From a checkpoint of a small image classifier.
Training: 19400 steps, batches of 256, held-out accuracy 99%.
Rows from block 5 of a small image classifier, named by matrix and row number. Rows with one number belong to one channel. Each number is 500 + 50 x the weight over its row's rms, rounded and kept within 0 to 999. All counts start at 0. Numbers have three digits each. After the name is the row's rms in percent of the matrix's.
After each channel's rows are labels from the 100 images, of 14848, where the channel reaches its highest value: "lies over" is the class under the peak. Only what is clearly more common there than usual is listed. The data: made-up road signs on poles.
# convs0: first 3x3 conv (model.blocks.5.convs.0.weight, 112x112x3x3, each kernel summed), inputs 0-55
# convs1: second 3x3 conv (model.blocks.5.convs.1.weight, 112x112x3x3, transposed, each kernel summed), outputs 0-55

convs0.3 097:513508440574595440458484517501570445418529470626492521541520458497428498439468467447516463506501464446511482507455513508561396441452422428466465547503439473432485530478
convs1.3 076:463505492519524543617537424495419616549553535527507543392555557523564636593609585540473413498553502459542540445471474563477588507554519563491542491495486468466480496489
lies over: face

convs0.17 150:450410500461459500448513391485423544415496492535468469456522450461534485501521439410468435420450474541496483511452522438500455487528445468480460520543353435471456437507
convs1.17 142:553560438525508527520531624534629435536505545504525513521484577562530519511472516551515593563503486451459466428518424494494463524532518527456539503468606524499493482464
lies over: face

convs0.86 120:424464514525494483420484511512521419451498476524466381392576457363463525517492504450480466502514494505466411518410512406524453409449433415488463538520479458413547385502
convs1.86 113:532521521492513543509580438455430568515491570489533573571439562538555550462483512540443519487468437435565509507576496540533537576535441551479522392466464487587470536534
lies over: symbol

convs0.28 089:519496458497586559491507449469435487456483464514455490473521450467481461512508467437446467444410459469386478404354507455355488418481495485427455413401468462500503422467
convs1.28 132:452516529525472523558503493438482536509508472491469475484437530447560478554544581437428445511459505540513328558489537495417532489456469461457436474518499449463513429486
lies over: face; symbol

convs0.57 141:470554507581496462481572454483458513515479538522477502483516516472443466481435471492499507480551559456558404608503468551530417474431498402432396414498529526501527556486
convs1.57 014:516603507534539542615538520555456500576511534543497500544570574592513608634578537520555508519589513560493548563560537563531533541526452547531545623566545524567522534615
lies over: symbol

convs0.71 087:463475421508458468489492536510493391474469507466491495456523490414452442512569397469436452513547445481420374434453530459447448469481478518463436406480403479503454495482
convs1.71 135:512445432510489538536464497430506512495547508546545509488452532465526488526493587554516495387504377442419488446523500457446463519427474524356454540521509519382504506532
lies over: face; symbol

convs0.20 099:535443512531435433521473438415419508487478457553457458559506479449490540430486377457478467430449471449522509503474496468505504487483452575529399477507423445486550496485
convs1.20 112:460479476496505471489484407540481535469504501528470502378566468559449429593495526473497442512520588570467435412435481465449375449448530497469562564515497476431468501521
lies over: face

convs0.61 054:482512515550505434450530495444451607491566522520539470480536506499455496403431477521483489473568534470556457576570462509598451503500563405400510440513538497422527527469
convs1.61 033:553545520614581594578597421583485532583462554589531564490574539541472679608587474522542532525497533584484532536463500501609474522463496531496461568535502511480505500524
lies over: symbol

convs0.48 093:440468511542451497464376431492488458445459447488503421469518391461497550473512408460546510515492513604455510459354474474430472453511455563437471610483404434419505470462
convs1.48 119:476484475496533513441514459526581398519492516528583483405479516535542451446446444531496576521492463494532477443554440418490437474520457461404486538466510527478475471421
lies over: symbol

convs0.52 101:404508390551518522480466463468493436436503524475515491458534471453457457516444499402569488405428478435419458450480512430445450463505542471426368438522398470423455459503
convs1.52 081:577602616506494483503507467474431536552429511442499527640491520527525493453452460485396489551484485519522505500541505507576555511531495508524544520461497466600496539507
lies over: face; symbol

convs0.29 074:357499527568512399456454502478482528490431496572471475500540489497519503472479519445446461429499463496521392531451395516555472499497561423489397428472488451495469522464
convs1.29 045:625532487571522527524508506471595462499537491528557536438498450592469414456465516500585551597460538577586575563570532441466552534514482553574519598535534527578519475503
lies over: symbol

convs0.26 092:474494466552501455456513481499505459424464525626486494393557377479468426444477512500461464475469397418455469438480524401466429478464408444522505464432525398521452484456
convs1.26 096:544513590511470510497530487508587528563451462432522486523521494423492606480555480467547545568552596543537518447490535475550671505501457490556490578498464554410583537480
lies over: symbol

convs0.4 097:515386481486472510417471548510412498472423487473435505491491459471443463473439449466474572381417432437435422444369472454494524509478417466499449453454518459407509458499
convs1.4 129:421477484480499520521472395482497450469594549578418519450524523559475389592490456478446556506562501517519466457489499504522358543528557579553603458484377503544478490508
lies over: face

convs0.88 085:436457494476440474451490449428499447501466469511507412490484413461502473448518474442451500475479472550397413488501414450489542486479438407416361484544453433416514551484
convs1.88 068:526491432468439426438440523534548436497556399485481473486506520528523493516388359449475578520536460516458431429504478447467467473491452441586522482452527504475536531556
lies over: symbol

convs0.25 110:472472442543487415406511466511502514506486537542502488442545425492506477509429395455470555523484439500524555450489442475561498476409491427570513514475375507414514491513
convs1.25 130:490522527497509511564511537499493524482434516476575495488469519521401534446613608572633456458477536513589611614502505581510452485523501545420437534589520566554521494498
lies over: face; symbol

convs0.90 091:445490435568529511484397461435475417479528505534463537490494404478363500532444450494520570505526517565421455417443423425429464562485394541466418498419504515411445521457
convs1.90 085:532446414439453454500457517484541544464467476476415473440463507525519485471482385364428480577498513565511410479448470502461435484619550472579498515423535414473447452466
lies over: symbol

convs0.19 077:401485505494559509495437491563499468447505503586481491497546437538422400506429400401447557520500469457435466408462499513497443502431415480448395466498315479518497448461
convs1.19 075:422494533512456464551467529437501487493559524491452466550483513438539481616502554401426481486467500556545380558538567507441532498509552479470544572403477465541510530488
lies over: symbol

convs0.43 090:441493472591466408440517394503434498466416505583506462503584448506464482521493500427391439427488470493430444496456468450529478521510557489472378417487448455565511401472
convs1.43 048:582495475462480464457485527510531481462506450427493498479505418505521470405545462540586570543571549520458595472707513460498503516505451512441541536524486541502530622565
lies over: symbol

convs0.2 074:498391503438534509408453446513437506456505521553512456437582391553451498471424532507512447449449474438483523466406406510578430487435473459514465502432467530468447442506
convs1.2 059:508554489540508505524547515490537445545586532528530511513434553484573522597553517463487612489578488507527419542552522450484603529563565507393570525518473517523499560607
lies over: face

convs0.22 108:465486519559462453458425478494496427503498534529499540526494467483398437572426537446492498435391391457386494414479516491447469474505515416436492457424353418414487476494
convs1.22 146:492564591441502481409463403535529433445447486444508488579525497612377431409407396456455493522459537523568482501548476559481426513523504456588476457443488482589438465455
lies over: face; symbol

convs0.21 079:454464582476485460495450493536540420522431466546489384385431423466404488471424422471495473483503453467460486463435516462449451401399440411506417500453522463516455471505
convs1.21 096:488474470473497450482476408516535413508507429458494464420526457405455511454434523423535521575484575572548483490444549423482536466484507447501429582496606527474528409453
lies over: symbol

convs0.84 064:449548561593538467485519473443463587481549524583544506514581506507532499437387501515479492496560510440541475571517398536608493502498528456454496419541527502485529516522
convs1.84 022:569514491574540607574532472539493509527491527564456535378549557511470575548678469490560524555469565601450534519548538483627456558506439568528444581508518536474512504549
lies over: symbol

convs0.31 101:409498474485494517538408506523521406426461401495470413510480496469490510492510477361480510449442417458351497462355462444488549484537539473499525458436437447472467491479
convs1.31 124:478469487470495448372557487521514490470406436453486473430484438492502579510496549453503495590543578483492515415441559478536637498479525438546481591508522530468517493486
lies over: symbol

convs0.102 096:459486463581588466552465463514570373448469514477507542447550495460365442488493492479489459494499500478416436431458487474493464449493470486497463439400504490408536403386
convs1.102 099:446458523480499503615529462467468579460463470533449492468540515439483536530612619605511400519590548496512524513516542541504539471532548505507495489516508456487471506480
lies over: face

convs0.9 110:449498458544520524484498460462429510367533493579477486509521504482522494470508558512466517427449466408380503393428476468437517460552430578452528483498480476450513508488
convs1.9 091:442542483493471482480540480494469567479473516487481508533472526496528544450566468553373441492507478436458375514498465452484619493546507465467494348420460389475456477465
lies over: face; symbol

convs0.92 088:512457413594523358421497435404505495447441530533504550399547449506584494446462557540486468466506405439484462552460449463536469505510497403463457439493482459442516489470
convs1.92 059:523630618542541564622594559582494539568461488487498526493553514494398485531539482425482509557555571548635522537517511570489485493478557515517529485517473531650504524533
lies over: face

convs0.50 093:453445515449402503456465469485507414474448515486461447523429486502412435461526524490473552495380496495439452388399467461475454556472396493439423505406463480511507467421
convs1.50 103:473521535518519476456500468547382558522483483474499489515575450566512503534419521471455426500531491542470408464451518573463308421322418401503455599494489462543479559537
lies over: symbol

convs0.33 077:447505478546455451456449464491505598462498476624481475448588478533444455447488532439483494474536464423522367503486459529477448532460515439525388394510524481487539487492
convs1.33 039:480490389485476495647500578471515517490465494525512505598470539565489486504545485485568495482471541533433524536688496484438504522526599589442515479557438479524464492515
lies over: face

convs0.91 095:475371536541576586497414511494428475475424481553391486387521421513481528471468532436414452518430520452385445371506480459430475461409468471452453430396504414452457474456
convs1.91 099:618471491461510450503472527462468448514586437460508479493510503485601494538511534433501516417490471521499570575463511528502477456471439493417420532507491546492549504583
lies over: face

convs0.46 084:452491562466416498486471434499496442456414496473478488468463518459522488456463414435486499595484538553540459478504465436558461508550507535476490418540384558489523468508
convs1.46 064:480491441496481520503441612477417543492634505531457502459469444509428568599503590490523470420496422438427479575440507497447453452431545487519471548550554503366531499482
lies over: symbol

convs0.98 084:442534442523475465452513458519487465460568517457507570528551413461403430592492426478507492515440473528499517468481485518399429523500387467455460439524425542556543469521
convs1.98 109:464409540479502464512542547467380521418480458475503494435543429482438540472556623526461328431539489457469511468435519507427459399391488457460495545543547444523482458556
lies over: symbol

convs0.81 125:451457519524516528473428456442544473497480489478408447412446471516418488506468429378508424529464526515457425495415467418485437454497531466568462413416371517482462356440
convs1.81 106:506453443488513464395551394460487450528491497482536435525496420378413533419516415602558571500497468459523571524533512458569533527527439522557406514542545547441545567484
lies over: face

convs0.59 096:460420488486483500429475393476494448452368411471468413439430384454464477454457458486524508472447517511518479474428476484459497480437403462477381531474422497400517510458
convs1.59 125:458552489506520524517508517497465394524504548542463521560508613508545524570476474415407542574494461438549502487508479487509468556631583544487541521433554475524472391427
lies over: face; symbol

convs0.80 110:533430443547473516493445470424530430438473508586450446472485497405443535479457471561501484455394504452508509431484517430516548497469438549464474493451427529400499426449
convs1.80 126:514568614521524524550472395534465545538496534489483547562554574613480473558459425375469489561427567617527456526445496615520376514520570507517482539471450478564479473495
lies over: symbol

convs0.55 104:422399555493514504455530525484518419404483460486532501468537473474522483449484465470485466544477475525430470412542468405420460461485430471462477418525477489459480399497
convs1.55 091:498455548467473509478573421512440540484525495451466498520524451404486591405605466483459457521537479472610448613455525502564536518574482526650477427464424458457494486520
lies over: symbol

convs0.83 067:389444471611510463505554439451482542451530515558464476420549426518556415478412383411443489465486540457571378451514545443511410514488502533500466433422471474434507393457
convs1.83 050:522514501530522504548594428516447587575481507485542542590534581523460557560598505489567434515524506532515509577509500522535434478545511488434482608619491503512481559563
lies over: symbol

convs0.79 101:482492516567575450388534514457522517445509519492521499480515380446395473502474492488532487439458493441516482513476486526503418490430496372487390500524498511495558549484
convs1.79 071:549513490513518573586543418498497545504534548508522567488471609507550515491569541541462512554510497516575523560572520452541557563589562625496617461501523534559486455542
lies over: face

convs0.111 128:476460479567560492506465484492514399490473507529467476444504456370423480477443487457542494461466466484519445518472466378487461468446485371481435492508498448477500471421
convs1.111 086:543469538456505490434512467426381574520411498411536527605449506529538526488439546479419468515469479482509540535540508600585470516474485501537529554536460516529496536520
lies over: symbol

convs0.97 101:453468541484538583491460417452453412443509476504524508486428482442495438487484542525503466446423448483371508415433463445526467531466470567536434439538506471400452409423
convs1.97 115:545434463492490527501487441476543527478420524518512508473474523463472421438444575605554475507426478422518548399554452396482548493446522452511541427550542529443482483414
lies over: face

convs0.94 090:418451405552548501450469458518482489452551475549618510437539503456467493415478497544523440457539449435421535463460496443452447483508338439429459521522464471418494484497
convs1.94 137:431527620521500491494547439550439533550484470448456526476586432429490531557488466474460486512578560516568547424408582518574495477417428463534480503546420540511538515531
lies over: symbol

convs0.32 088:515487481513478486480448514514517504497499473636466485472535436490459483489553483414467511472441487461474475390450510489402505518504444533461447507404370447444418476433
convs1.32 082:592479456405475456503457514468525526444472497455522469545432514437446453366550418532626526528495460477508585590596493506486490534644590556414490509525500541483499566522
lies over: face

convs0.85 094:431535582525466516459429466431484485461568508417509494528528450512485495528399467370526515554473484600458404470468506418431447481422485471507460507514439477561538554502
convs1.85 110:510449484494483488405565508541526461433467516510539479447551425451320471440500565599527422532539501468474479401532514390465443483474408420506568559541570503507480411517
lies over: symbol

convs0.47 102:435472465597492417435514508459503537455537498557423508449557494561421524502459514458432452454464473439467359540440466552515480505512579446476425424404475426479499532444
convs1.47 063:655507450477534509537511560521642571510475515510549508468491488573522496442570454508636550529553512521548574550625481474514517491484533562520542590581474577522524535554
lies over: face; symbol